{
  "arch": "caformer",
  "model": "self-supervised image encoder",
  "dataset": "abstract colour fields from 500 small random pattern networks",
  "train_examples": 50862,
  "image_size": 32,
  "crop_scale_min": 0.2,
  "mlp_ratio": 4,
  "moe": "top_k",
  "num_experts": 16,
  "kernel_size": 7,
  "residual_init": "zero_last",
  "beta1": 0.9,
  "lr_schedule": "cosine",
  "final_lr_fraction": 0.1
}
Rows from block 5 of a small self-supervised image encoder, named by matrix and row number. Rows with one number within an expert belong to one neuron, the router's apart. Each number is 128 + 32 x the weight over its row's rms, rounded and kept within 0 to 255. All counts start at 0. Numbers have three digits each.
Before each expert's rows are labels from the 100 images, of 14848, where the router gives the expert most weight on average: "responds to" is what is common among them. Only what is clearly more common there than usual is listed. The data: abstract colour fields from 500 small random pattern networks. In brackets: how many of the 100, against the usual share in percent.
# router: router (model.blocks.5.mlp.router.weight, 16x96), inputs 0-95
# up: expert up (model.blocks.5.mlp.up, 16x192x96), inputs 0-95
# down: expert down (model.blocks.5.mlp.down, 16x96x192, transposed), outputs 0-95

# expert 7
responds to: mostly blue (61 vs 13.8)
router.7:072124145130112178165109082113107157143146156130089131128138080150142155176157093138110125164128147122164160186091153109086058175123120155119084147173164194100157106060077115134121090194108092154166120104143172130145064155141119091172140131142108156145148129140112139106203107165129059123
up.0:152119101139159150126090120071142165128141163090180157128133113173183164095116146132175118125106125136123095119158195171086152149156167102178110147152128101183150094168135188109141173118109131141139095133171081149140114117141175083127147153142183064100160170162117140208071125158140056118
down.0:145103148133140153153193149186151138112155197132136177111110099138137129126148165143085134101158193098127120103133116076113112072104104094133193071145105116184127098109108082129101082138089128086116137160087098185159159155136087176107114134122163150098124138084070100149173197123197114123
up.1:091127116157067089120162104118134153160166145129130125152146232153096096127119111128112109187160109166127109083182120148156110105145124105045124150122113118156098121146156124080168150145072135182133169108114169069129104096153131153084144073069127127087163154110112154117116125171102211147
down.1:144072075073144106135089210097060118114098083166103118069132105129180160161118130137152088097132195137171207164099115141147155146122132069113102145144144134223138137113146145187146143081127123153144092124156133099085115160124128105130157117153185099165105138112120146107131108106155127154
up.2:125135142142074098162139080082162158107141124098140115118133174143148062112094140134139108149179096196120093051161138111136117121157116165093149094150091138175160144106143122084127129166203138204121170137063125072098083151128145184096104157116134127094187168126096126152103171122111168144
down.2:136151046059104100121134190100088095118110119109109080102087105118129157156123089155124094194155114147166140133058143163067164162074165112106118151149142142227111124171090105107116132104097106144117112128125120159164118198145163119152158120086084098115094140139143168099103161135139147156
up.3:170202144158161145180091174147122133129119132121177153090177176133140105132112153111149118073092096132096078128165107149129060117113149142145210102058134090153152146128082101110171115109113093171114104170190143126084090120099071151121158114151187112125143090165086113091113137115135094157
down.3:083110116095118087124129119034133107161109133132121119138073189127150115132083134144128143171160110168113144135121086110067108131085116180123139098161132133156144152148118143170080216131146130097174152090046191137116180115143172201131126144083099168132160103102122124116128190129150148096
up.4:091095105160062067188204117145148138112163133126116135154137198096117114150134136177116126132150101159154144115149104113184174117119132064074164188147139098168082119146155146089151099136069121148122100182083116114111121112121166148138129071117140099074134165075125146130101103175169169165
down.4:149144095127131127130122161164105161091106096167161136121188162129080126147148121135133101060097170097112129107146125123141159115145120135107138109031118138208119090134159070166188095079119122182117094164194087105076088143106107135147146109157179072163126162166112114107155099111160088166
up.5:164123119142142159143130130064158176161143168135152131107156088123176164094157186146128103043150083103122091147142202207080143144132157119173105109164121092109118081113139169087162133153158179140122082127188102092141103123138128105136148173150146079087165147087139127178113104110156082131
down.5:133140098140179141190126148202150136117118205107186182152130118131141109120160125148124151098123158092105109045119116108106121080102088138090173108155142119138119141129098099123088120126056089090154202136084075194137171124118154147081149133107163156090150119135091126163169171148142091108
up.6:141133115115138160080090125129131145140111193124141134077163123076164143061131155116137069065143139102089112110128177216127176118134162121183111083161111157200122088083109140103165137115093129169110084144150083135148083167113120128123173180129124095135157153141107128173133125090145045125
down.6:116103105195163130181146176167109144076104211147145154110160114147122157139146128181097151097133206058123125131101108089149155100165116142102110110121162078148094089099146078145138099140117129086164123170152105119107095097106081129168149132104202139085139130100093105148145151098161130204
up.7:136173112173154069111129089096160116156176158063156124107177158134109096136119129118134082177140059148134110137208129105153115020171162104088136120129086129130148103138142146094147107106108129144041155207136097112117133091102115111098152125118131124108141120140088126136063116123144132182
down.7:137137094124143086080086152110153129144097125130081126124081117140184140099174130164099068077110113128086144156114178128165172160120133153154091142086182099161190124181170112113104186110143072131132128132110102145123154167129051119184175179077144130124076157159146181170107159106137104129
up.8:139117094108174149164114116055100223152144136115134154102146083101142146100155128104128186141114134115165146150131139119097142124126159068155060130148164116111131124056118218133159120137164210111146085124168077190126127108119150120095137129152124104148142099176104132122108057115177104127
down.8:122130104108145082165103073116165114132085150115144124171087179168147139120091118175117107123129152135084117098171112092120098092117123198136162130146143117089121121120152116146093164126140069060147217144099122152117185089067157143096160181084166152106150143087115067163147194130158159130
up.9:111139181121092084155145108127188128143139082104117149179108154151120107041115127117159079126158052182172106058140157165177103147113124089147146097164084119119142121187188129103094141165115141179129179141089138069104136121155161151103093118150139139107164157080140165158121129133098140078
down.9:137115089116104108123134211133076065149125140160086109062090100128135169183136103155125101120112156148184137117088124168102162150119119091095119175141123095204089147170086109166118080087145123141159116117159159148139113198156124094166133083124106152118064107152148177083154139158117186138
up.10:083148043169121129148133080112132119188126142106138085117171122107140164079172092111143091087138069154115063097156188152159127111161142193137127099144093141099144102118144086064122126182187172144141159183095123146106107128104075144143097186106074164108152077120124140127129112134121144140
down.10:196172089100156117102142143131100090122188136075164136103123074063166196155190166145106144088110095140112076173093171201127119103111185153132084160121112104097094138137086105098115134102170148095116155137135146194171173093104110078130168121111107143122080123141148163124120128131110116131
up.11:094132126194141103159148146097093161128150132098179147097167093211180101106134158125164134084102147162144109165159114148139125141149136067127098149082137128093167122098119086105127100145166162096126071153207090094060120112114174143098153080159155118120144112144106143085162075096189140166
down.11:153082134086098138151109118145167088132106138149126120167079119118147140131072147175107108108150111127097128131147123145111157080054101198130134129173154114085098121142107115148098142116130104063145187122064131181125184167100149132091171192065127128103156163103121066211120165121149090148
up.12:156167113136078113105122117105173123145086121048146198126145142074150103099123129149142098122078137144083083122144142108138152125175210095160119116108090095153112121136146093065152104141102087165094171162163117085098123068092146115109130185069136123109091104109112171091104146078190152121
down.12:136076136107068103076143140111210133084172194116075137152168110123168149107062130099116121157093086135152156087123163140158134088124130108093110092109171080161183083124127135094127121097144163120162091142181137149168086130094090197150164109115098130103125187074116140114127118108159092116
up.13:158123168102145102107153141106134202099154082142129170179102249180128160110122096133123087115114136150157161109134125081117112139115133031176137131103085132155175095158169156150102106130067129138125079147162114146128158120130182156121115084177161090133098162140104100114164140114162129107
down.13:147141165141169118119116170158112110110141158158154132116106145122101158139181187108118126083060183100138125144126106107153091147157108120093165165097134074160158143143145100195116090077143108120164116120151175169165140125146077130127075079175155176106074083184083132066137079179106166120
up.14:122124089205116130129129084103145185186176163073167169129167117138155166080125105142134114152069099125096088103171145106147106062140181125140111122118079133074130079134139117082155092176182157137100140172206072102111131104122144109086140094134103146121113133120103185140141141102179109124
down.14:177176101159190159126104151120112137074140174040135157125140108135148148131139133178127143074077180077166099123107147157161102082123133142059164142181149112155080121147162147124163073121202102113136205143140075154111139151090088119105162137136142135102141102143138148180126132146141151092
up.15:172228075192148098158134105110139165168135124097094137143144142070185116095136127132180142163115138114082100121176130146133155114190199112133126167086100112180153123141127111087156108089108114146105111166142075120142077111089145132086198123137125096085103085117119149150133156094171137165
down.15:117097093093113114182085152156111090166119105147185120188121108169125110138080114203166108130146112216074133095155114175145192123174136121135143123092125123128116116140162126125129177115084086163148104110113110128122094094121118082131140096073174122118143200120101163164061149102065139110

# expert 15
responds to: fine detail (87 vs 15.7)
router.15:106162112116146103151116112096061082156086155119178141146121138124120143183151106110134142115109117171153108212112142094125158125117155180101176120127147113028086163130067083121140096127090073140100117112149131178116156087169106150147180116099060107164122081132139170091152108170095122165
up.0:146184069144136095139167093125149169107134138089176126139151137147153127095132139114167077144156167135135098085149163130132139101176125121104131132101030126135153096124146112093200145140167175185114133171170097082085061094104107179119165144099154064108175147133122123182086124116118179137
down.0:068155132123117104095137108168131157124161150090177075166112123132084127068112100173089061157127087097098133099141119117140157130107111108129099119102213139089120068137186108135133168116184065075144059180159130124113172115106107136166079181131159122191167147099136135132137119126143113135
up.1:139190153076152160130121108157155196061120109122136161120153111083147151100140168125142093073068168103089132087203122088119126112131138135191089153089111143114123104170169142147154109115133090129122101150192109173168135065137133135114148102169130077143106197125111094137149080124103067112
down.1:149164127064081134112103126113131066156143140139102124117056139137131104181110104082120140184187099173155085112124147187109065139059102116157131092168112140143096166122053170144099150154127144141108138084061148166132145177152151093087106142145134151176123112126181142111152164130120123072
up.2:176119094118115130137091092119141161163122089109164106177149161155101139132157096150144076151150064122132090148142229159156151140131163119151138140154101175120168134147136135099167108164090139253060093134121117176130116119113147104138151096158133069141116111061166157122112121155153103111
down.2:144080159092183133134112197126122100097126128196146125111076172151069130186166158119050126132154129104105165147144097123162078145108070134128095101136144123116112153087135182216117115124109103121159111099087165126156123099130114108185095109135147109169110147146163087065082163114151141169
up.3:124123064098107134083114111112143164097103111140178106151156126127102158147163132196112085144149124137148163139150213141099194155094154115159100141186168197154132092168139146127149098157080154182134114179121144164164121085127146126128126113091121048179123159080131104142147106125115060174
down.3:176126182094144137149121146141125105135163159197158173083078158157144133172113197128073122136157158113138106199139113151139044107090095133142129056121126084107129127098079200167119131112125160118151112063091129118124117084122127110150121149133188131151121117170101083143136163064157111130
up.4:149158100151085134113164103109133163149134099054116083137159173203201133086137171145146087136103119125114079105158173129138153139150208133137084080117113138135135073121146135099149097116123148149062124219139122066121127111110162111133143125150125125072129183128081146175189125109109132116
down.4:115157126145115088091135098145124177136087130089114079111112091033126116081151198157134097165133113123098113132103133186172137132174079116115123169160143172100125160169135101133151112092133090159116098142141091141112123175054087015128104141144123101143157148167135110172116116087107169127
up.5:123128062146140123088121075110126192136164127082126125147143148074168168075150135160181070148137133110127148089185114097148184116167140071168100134115127167162102093120215161090129133141121165140106126202152087098062096128101115120108160146134124141143168117125081114179154137119173127164
down.5:123168170091090091140194109107167128174204165102193082106105139141090094099132140138161118160175120125150067081094173163137131115126109077100167139106092138173147088186157165113129115135126138163138092101124128104111109109165136085068127080148088140101109163123168145127124115171082163067
up.6:148223145128143183095104115092139166106110105130158167144135105090186153103141182090128119135121179121107094126182128144091129152193153137189115136074086097143159105161153128136142165125163109093138103132209102104135154088105099109095124138113204085132138153119096077194116103140110094157
down.6:129122147105121164093135123126173076151120143168086085163044119102129121116121125130101097186192126147161129112097156184099148146085116083141153077197118128121134121126111191099096179184061082148128106106079128142169140145152169106095107163093134148134105150105158139163150163138112103045
up.7:100151064113066114101139140160107155081102118123156076126107063082171176116136143176149119147188093075169112138093150136103186154159162109152120120121127147096104115109143118109150151112091152163119067150154052064130080150140104093130190176109109159130118135136110110191096118110145071128
down.7:155114093148122105134074151161090083099104147163158109160147114139071121166193135108113098143105164103139120052172125113111164134142107152080116147120150096113095113157159200176153091114091114159175079136151117121141093078103107110209144088109128090135118166158189148081071090164108114154
up.8:152180126160152110130131094133105177102124157076163076149169175132106145072160123152164027133090128076107119116133176119119174106194173122135137120107123183102172110115181135105145141118087116128132105210182122129129144110070109145136116096163097102134083113112063109151093139144158126087
down.8:115142129147131071122135130205164141091102113118165131125146148094108102095124103171130081101133170132091100051118134151129143115160180085082201092072118182165172142173155083111124102042094090190114118173141156122109100153145118135147116126108157082137128143113068124125184152094106125117
up.9:105070124108078081175145100104149128114093090131121109162111122122133130125144071160194127087139127184190166140151146090094192168119091059084166135154184147156135141166144112118117131138094079186154104137136092157153116144183160070173139114110129118097142119079150158138091089161096080107
down.9:115097174079139101151144169160105141073102107221145116103097152129099075166135142138097152120114145131138182125146068099116112142089091108095171158068157123158175149124126111197123106060132081163155100098148152109121118163173143204142121113147111084160136146149091118067129137125189126154
up.10:139128137134138138122153131097105140068143147094132148144137143159125145072098115088144105148079169130079109087151140112097113095172212095114148130100109176128146012122181102096125150158143196153095140180146161083133043139122142121115161126134128123082115139089056171161132118118123154157
down.10:128153127168102188100173106111149175098194101156163204133119127098143132116130138146124152118110157075095165154122098108118106110112086051078127059153138160084099135115074116160067091153050124188126111139131088134116149113140103099121129123112106127167187139172138141107159077093087108106
up.11:193146091126148146076112122016113136193167135113112185122155167183125121135111116116128113204148157162150136137112118129108097117138159092162136072126084098183130130082135199114161119167125173144074161139106112104112070109104169142069188141131134137128156118135115121132140166144154160148
down.11:111125135113112154062139108145167129130139135101124085184092092061132118116166136146127114133149082118092106122149208138126151150058132145140103090183137174051132115160122119081121169159101113088101144178063087173151171113101146071113119179107148125119117132097150131226126130122120099102
up.12:141125115115087108052181148103097124137173077137127146090117159183168170143103073153145128123145111150163137153162082169078124143101151039179093115086109109137062088143108149158168123109098180104102083149153170103110122126134151147143175117077173126144097155113129162163128114140164126197
down.12:126187183109161126119165121161138105117125125166164116131095110031160063132150162119128149146095099135093115158121133105109083138027128141111169116105149166114197157176089099148104145106122092121105152094096164169149187117146112181089087145150109127167104110172076154121159105112106112091
up.13:109165149159108126143134105075219160094136116071160130144196137139159136084100112179167094112079143172128090142190135145138149129147169110139122126115052084162141129143170112117138144125178172141137171176131099084116104164072101068117119125077136112147101146152104133204128131107171150158
down.13:128113145139164103161157146103149146151152169080155119120072115109164125167080071103117113155147089102160121139152118187149165145066099115187156088122136102085137131123138165132163118197078167138160096140103116162054118088062155089157153119099170103149105134078122148222138138131138114097
up.14:185138132124162147155095141121102168087096087142175148105146128141107140159159127084136145113119182106116143156143131140136111125114116124130106076072124119154080090128111168169220089111068121189124100111141082204137079073127092127135146111178160055150136158140167099095103120114136048130
down.14:107146173076119100093166086165176096121135155165103147154056148100146130129098174145075108151177085118104122186143130113135079111069106164127124097175125124049151120165127133149075186154172119065140145102068157120133175130138154148104098169084127133117121135122121093167177180099113151121
up.15:197174154107124100106124091177172143148172097117151168149138110165164175137121142120138104178143123153141090098148225124119121114095163141216169137102048144138139124168118136118115057179121146183081099117152138163157131130161136134117150106148149089147105154098136117144157090095114083074
down.15:141071161050134149120111154117112122134099102201118127153048149125071112193138125098083111131147139124134176109139107175128101153043047096122103109152114157123141155128130202172125146113081109170149100091075136132138138147144135114171104147152123086194123138135190121109103136107131101130

# expert 1
responds to: mostly blue (61 vs 13.8); smooth (45 vs 11)
router.1:179109071141138134109102178137078107136117160098148138111146167161126119183096117169166063175141121131149071158133176170098187084093108097109185054101125104129153119135093108097103177116054137091106120124150106075068138157127128113125129152076101132095128115173134128124194123143171150149
up.0:103196109157148196165132087099146119113157114094147125140117032085158165087172192147179117120109142111136102099152130095121152173173203153140094208144126172150128086123160104107139092126173103164095130201139130124154125103110135131114131071146164126107144142064118134170129113123122133118
down.0:161170086181157142135084139133151155163142120128151136133186179159089110146179153110149116152090121115104081113200156135156110105122148188106120101086111111054099130135132144135170065087111103122125131143139157145114148069050068151132139105181109096162131109176159134108070063164096128134
up.1:065166147134155177060127105092157180130136165104186125157116142099134091080157171101157123129063141128096180098156103134116137188127167134114106123184157181139204129160145188082165140138135123134103106166100138079117154129100116211084118139160124152130133152146097146142096085133166111102
down.1:219137091114168130083106124163126132161115127161079128130179142064083215166162123150096068086138113119078128127133188113160127129111129142128064107133106164141129120150124105152147106124123105138116113147133172190165140123103101119147106102098118085194043170108151096078169116112111126140
up.2:126180205147080122115187087149171127076206110110130105076112128086184110113126156146115156086089081129128146120119121099121114110105180115131128164101133128116150124106113136111126051181192140105083099169158170132150161123115151201099094109155123126132096146122063131110143073083147159144
down.2:103062169057068107111158112154160072145115139187084075146048123100139113118102128146072119139186133162138199128101090131098167145095109123117118143186136142106143136148125128175075185147176108096153151081102172110153155145161184124129112163112128115122091178100123126145168130126128115153
up.3:152130101120152093146119087101141110125101080101093098089125097118106157103142151124185110111087151145136125152078130132184177129164117041118130125115128141107161117204166151120120157129194127155142126132148047092131136155175099091098081119227131169120113123119170163137124100145050151094
down.3:115130120170111154138112188154084107167128168117136068114135066132105135139154116116170147154122123097159080091102116187101131166175109132117117210157169068140061130112120128115159105127136132152167132084159117112111075147149129070162178097132142166089157105155167179110059116184071123141
up.4:127089101121072145138115077132096191154160111087102113152168154159118149124091092168158078149140085133138112126112166102154202069144133127150118124166110094057146100074135121073155140175134155163127170171155115190123076100060134094108152117083081082136134121104125116167110112100165099162
down.4:146145164132150142132121123133129149076121112209149140079120175084094116155147167120084098170129156149104178109179125068128083114098103164129166102104126129206152145148135084193141103113121098136123066115100124135144138105129099207152091099100162101185103150094104079084122114113186076120
up.5:142176122193133139120101113136163121172169111102110122133160069092119128092123122113148125104131119086140106104076194121201182089158147210122135156124109153114124107144120104112216071135141103169085157168125140115109085130059144054108091132188143122125152124084132174159093121122141114137
down.5:142176166107134135141147099135161160146103095101160129109079106134107052070090123133117144158136069174087087091139127184095081139119121135139170146098135145146176164185166147146112179125145118126105148050089128109112177164133120119094087165121169130179164136129112112196135142141066086069
up.6:151154136136120111160075107126152121159194131087114188177131103149153185092114103090167111162131106188163072100120116122151118089168138085151139142127051099098126076111106130083111111176135118139076204133154134149101079090118168130040133113152124152108118111145125142145188123134070147107
down.6:147144139101082143126119130133143142130131116098153148133090109162150129076083148093194106140147157161133084109129138167119121125169155048160195119115091109131171117149144171112119124134137150165111132069202114066100099170156162092066163158185190151101179148133110155154148134106056120082
up.7:094105132133138176119118115145118137138181141097127115134153152143088156114156127077095114104104090080157183157103085085136162157114132116178093136150143145064182137077117179083152104148113156108132085157182118165116132093050151086135139096136020184132111171145141129122095078165142156152
down.7:164127137056143144082145072107141094082138087136104105123111111075134146150161148112098124153142101164099154146136142038127094144055132159145080188173124173115103151133121143152127131166156096101126150127066177140197185097106140137137107097129061111197094174098160105118154118137114127152
up.8:135124133144139099155134142189131112128130145128173117124151188113104138119116145173101110146116132107183144148129067083148125142153086085109174101094118131086203133108138151128109147127113142139138078156194105087048106123072103076125101111135129188088096105195081091093030125132162138113
down.8:153153108080133131113119075055124129144167092145121130130126096129121180176164127094106176123134107172098111129130168059146070125103130197126039187145110123129087135123112154158147086152187127113101183095093180178165128071107148142137108082136110134160105121125184134068135133136100142135
up.9:145125131098134131128145113167175146104098115122178057128126148136133131079117159189134034068155120132088099128149183153134195135140104082132153091129089137124164098151172113128108155112107138138116083150157076086104119148125093079134137196123185091130144131096082075197168110079140115116
down.9:120125060168089102155140147098081116118144124139101128095182122166094155182144068125094175199145138123152090164085124110128124106117132150100076160129160110181059133104117117109164079172157170119151151156121141079120096091098138134163153093108134152134114126130197174095072140144111192188
up.10:130107071120160096114117146165105095135108127145140083121112164109060173133093157154107135100125181073126160170115139122129171154130100084098114105086145127177174120167148153118159172085104152129158063169149072053089128105084111061170118103137139138145114167150146136119075110124212164128
down.10:130179125059144119109120072058110106123130109149084125167071103091130178121141117088138129158138108161109108118108153096091100149095137169138066189161124124126090115182128143142118130164188121118125178090106205156183164152140169120117127112125083168146094127115193121121122136145044136082
up.11:139181138138127148203137108127144140114137170121190139130147130084165129116156160185125103122092084095130097142159090096112115130146145115087110193126157134144185117053140130121140093138145096126109089157175098123065141080052097122067097145129126106090104074154062097138119093105189163102
down.11:167099157058157144124100139095113119099115084150102143085129154135127141130127143055100171071136154155108153160087098088120067139136104172172103133153100115161098152106135134221149111123205142109160170101115195142169101101110133150137112127157154158193124147107165106055103150130128103172
up.12:158182153090151186137084131147150143092184126091152171126137137143144160115093134084113104128131115153115165118130165095133096106120152121196115128184092180134170132104121131104146104168131123125000142121129114183099143095076150122054131138171118121171097145147112096106132085093160114088
down.12:166122137127102135075158123135132156022168100166152135065174183115146111161148121170070126172116133106135174144135116080142094092116135091146118085117131132141125111112124152165193088167143147121137102147158129160138132076077121215138109098150118117200107166119110089090132088121153083166
up.13:162142108148115150119133128140145082095145127094141127108107134134177149116097157173136106130081112144074169062157129123108138117125140090105108095132156185179182112197137167103116149181132099126104125169116098092161179146141172124083100055118052127149122157120116202113233117120114146114
down.13:123114171061149189051119140170129110118115135202101122093106018064128133134159162099052123119192102133142165131097129103096119168120135148185112140159118131129120102099118112154102143169173117109122151100139161175175132132123105123112123142138154117178089149108126074139160148093140079138
up.14:109172080142141119149154077122140153105174148047173128152138101125163152101108131141105110110056098126077164090115136112123137130167192145172107114169136131179103106061168156086152102111190106158069124131158138175104090105146122102075147153148123113061146159091100163096117149079117133170
down.14:144127119157111105164132059095032164132139078196082100119151164141154164138091132130148101172133158130116121109092122107123108129103110133100188139079105158096135090140121090140123067161166147143166051061136157082102146173141129128176130118160122077119099081143143173095123110135102068142
up.15:177132082161165112094115102182095162074109136106183155108144130132119157101136190213130093064078151089089122150140171133135126078151111089092131105142133121117191144153131154135144154101131151111128120156220093130138156055069119111085126091134144125133136107159120121109125052157129138105
down.15:158109147047114166095096143093109118165151094152055156135136104162114148173118066058105149160163125181128158146066111096126091124078117146161089118161101133180084124073077142126143107165131155126123160101108170154128101116118186149135153119158142142185089144115179135085148163098150086161

# expert 2
responds to: mostly blue (49 vs 13.8); bright (43 vs 7.1); smooth (30 vs 11)
router.2:106121164150069101095130116088091138215113144143096100164100119124121071146141064114104148142179115100162119146097138111134131145112109162098114165123089159070147112119109093137119122174104119101191163086193174162109103155139070170125103075132057133101135175074139084117151110173168145117
up.0:142152077108108102144152086139120073123114097096124090075187138157130135107077081103126161133152112152103081168094145108092106098136150147130103090078095175188117099131105073101133161148166091119053120172180144139062116115090141118151173134125127104166132129100135107137189184087151151195
down.0:124130127100148095175148086113167070130133158142089164157083070098124139162143142182071116054148096152112117097149071118138113127134132193116156180128148126084121162135135089141104171141214093066109184117081176097125184143136170111116110141066137149114125135096135122151116138117078154163
up.1:149142056150097106171072060126137184082092098076180127157170142119169125106121145171156135131122164156087134070149168137153142088186159132141106157107123148150097106148171113100172114154158140168100122192189144141166102129101142162123132123151152071124160067101076138131182111099143147115
down.1:155160137071092152086042175147098056090106056139128066108128155169143151140116100142121094101137101170136130143109165164049143174121176184126145100128137143108123148138112098173162164071077080126101095124147148111152119123141122098175137139150146135159101164112167161130167111153083093125
up.2:158133110116139131180097056088131142106178127080161181115114116098120162074125117169231106114150116137170151098156109125128143113146150095144125135155099118152160117131140177083162099174138136193103138146140106085127124062107184139096132076157098063139148146077118177172112107120087078133
down.2:115153125078093147093140117113125107117091120147129124104092166164135146168153097120123115189086112136200143122091153129085119212097098113178116112149123127081147145166122187146114135153168109115167103044127155116140205123151170149140127112142141172162102127064170135087093103187068157093
up.3:119155129099169155203149066147139116209144114065093086150164113190139141072145081104132108177113152160140093112098101094140177154161130107168085132111072146121161088148134107108121123147143146098117158152175104190099101138131115083082116116143132133135110200069112154126088112141189122139
down.3:139106144128142104108089177190141083092092152202143132129127178093093112138137178161098142054114113115133177131119078189101144138122096128095212113079162087132129115120108064168138081040106120156137145130100136144178123133133112134136094171125158085126080114183108115118141135111150089149
up.4:106112153148069086135103045125154214110122124121110219160137124154104138094135154118172180192156119155224175104133123097152131119205106100130156132125096129149151128079134132126130093151150143137126112137127148165143119121140149173108120092168112120112189078125107109134173124136107108065
down.4:097107098129147174079090199108090111139096145098189081095112134127115193139166152153138083084099058110119168179101156204066183205107151124146113132160196125121125126158149142141146153074084158109157088140124100151149137135155122094130123159123140166126088074121117145136107103128125118142
up.5:091150127163038143089163045098122144186157119123113075137148102136113099109172106133135123164162136154154095152123144130159149104137146112143088096082013153121111063145129102129187121110114166141123148146198142178071128132131113134126124119145162145115126166060110114143140128108167171151
down.5:110136154123208159093059178173123120118077141134170147110121109079099130085139229103111152041092082100113133134117108162098127152121137172153184156107175121121143147120139082161115151047160087082160129116113133105142170103159116132110101140151173143143123100152101142126105097128117078131
up.6:086175097189039102110181067097122156113125101130129112081164128142112095117126157166096133163147106106161080146124166149132152097175142082106126085088048112123159104159159184100145159141121171189109115146165124087079086140097130141133121126118111092111164160066076116152144155118164144124
down.6:139156129117164207105080172161127130103099157083191114091148106099119148091146172113167141074041103126077136155119121141105153166148143184144164159087181113152098123131143084122183152068149130077147114137150133137148185095153089121103120136137179156122085103160123158130071107141090115163
up.7:154156067099098157128117115053146125109160102116105117135166132143141135140087104095169105081136085179135130102113114089132145102135157125115181172141112130186097135102119137065168143116106094239067146134079096116108073088119171076096171142117113130145089134150128182157082169128121161150
down.7:107082153085082157107142159121141106168102161183101137118071076099102090165118185086159155082174111126114113140112156211127138131074096116123156150145126131187087172125093129167140147111127126192102128067040116157169110146181137087119121171116159113123140111120158152146084138115099099102
up.8:174141111136093112101107121123067183101142095082125113102145201113127175170151122168098111165112143119105069132110198104124127105144132116141044094104095111100112146141128107129129144157119185078128157132210122152167095093125170068095167131112153097104146173186107099137131101113083182144
down.8:145107117082147076173128109134172106129098103182153162171068168162082150137112115146104133093132135170091173108163081073124124115117094147104194105084118172158151134163182109168083150100149068133130100123122168036114175101149152146143078120153173126139089174076143121115122143106117126154
up.9:114127103169122118178182126044139126014146107071166133105114137162179142136128192185162121094142121129135164194123134130148124106126151078112087123148165140211128108124170133104144136106104152157106113207106099060117110098105142118112122098123137151112122143125124143177146086123143164137
down.9:107124150114116131110121122081180136133133100085140134125083101144212175119098167118136142133181127131113114166128106108102127141131174125214092153146114160176136095094164195118126198159160141089121168136138118100102135112070164084073171187138130121130158137061126084193153140082129090109
up.10:167163106158102132172093103095098087147108137092161150114170101124153165118120176129189135062081115172178076146099121141105112117211151114134101132103132083145174142104098143097101138105159106147095170122211111159118106131122127115053155181176111128095127061115074126115170143135099130108
down.10:131137164083095117124138107092183139138092099101172105127061110174172186097095151183126094115158094166145097078135151197110130126146159168167122131080105120111121112177181127147115178108138108153117107107124108095085105129124144048112137165110164154125170146113143147188118132064051155111
up.11:153163104105078083077135128092122144181106067131116060123145162145124075141134060156141076148156154156104105175129176178154149092100155126129111096068068180123104130174127127132173152146083153148106132140135103148078101143088139117130132161126172071169152170097163108133111168096180150156
down.11:119133179119166123091156086131156122118123143156128142142077118105144126108149174117102144111084072133117163120161092063129084132130104157121140174123141128088156148125145079189070138120221105070143128088109213128133208099148155195098068126154122169139095103116109120107141115154097169121
up.12:122166135147053143141147049143124124119167134096102153156135127148114110134124141135114142096152086134159122137104189092176097073177114153095081143142073130094133115121132078091131153144127158130119202105150148158131148081118132170097111115163088126115127073131071106134246103123088185099
down.12:098095140079177149150078159134125150094049145143153098145084119152117172105113171158129089101136143114098160131118141172073164173118123181175110122151168145144135104130177100150086178097115106092161099159123104111110112154121141102137176207102195117135150141096110052176148167080145094136
up.13:143152075153139131129173098098152101151169116107109161160154127123174093139113111078185145141118099177165111095124111131144118089133146111095197144132067133165071117132092130070173088125094095175095143149037083146117086118109114125114124140145145149073121049119145191126087171174113143109
down.13:081074160099052149122156161115132112162098132143084113109090126102116071145065152112133154116154092153174138144093137175098202130088121087126181129159129153201092154111110105132101146130089145167081143112032101155142090146185182130094142171108127106116139136132121154173109146094143140109
up.14:153143097189040122149145062121099150135147121132153137125156149107129111127136190140137153182143075114162089118145199107152115095141175140148095149107101143139095111121129116091192116129186173135124155171147178148088127122114135170129128104166138102126167055076066105105194087103157150107
down.14:112148150076177171130093181187135114073085154120157129083120053133146146119097182154126113049105148140111149175123139168087138135135166189151166117129152159129144119129127030134117133086147112095122147158121104133136163119127121140075123181140181163133071129134062103149170144105121089140
up.15:090118169150069104077122098121158165176163122165064058147130129144073109102142099092151130138165104172141167115136122106167148134114126148123191097141089132103134091111138090091185069155117192160124130147110156136060107145144118189140099125153162191137138130054152142126091103152162085122
down.15:115109168116161172086108178153108142132114133123161151096130127067147102117143207103136161105083092146152157125097107180082127142062157068150181158128176133185137150107087146161115096082102121127135097109091133150194156129150183191072118128150111143147086101176105160127143095156166091107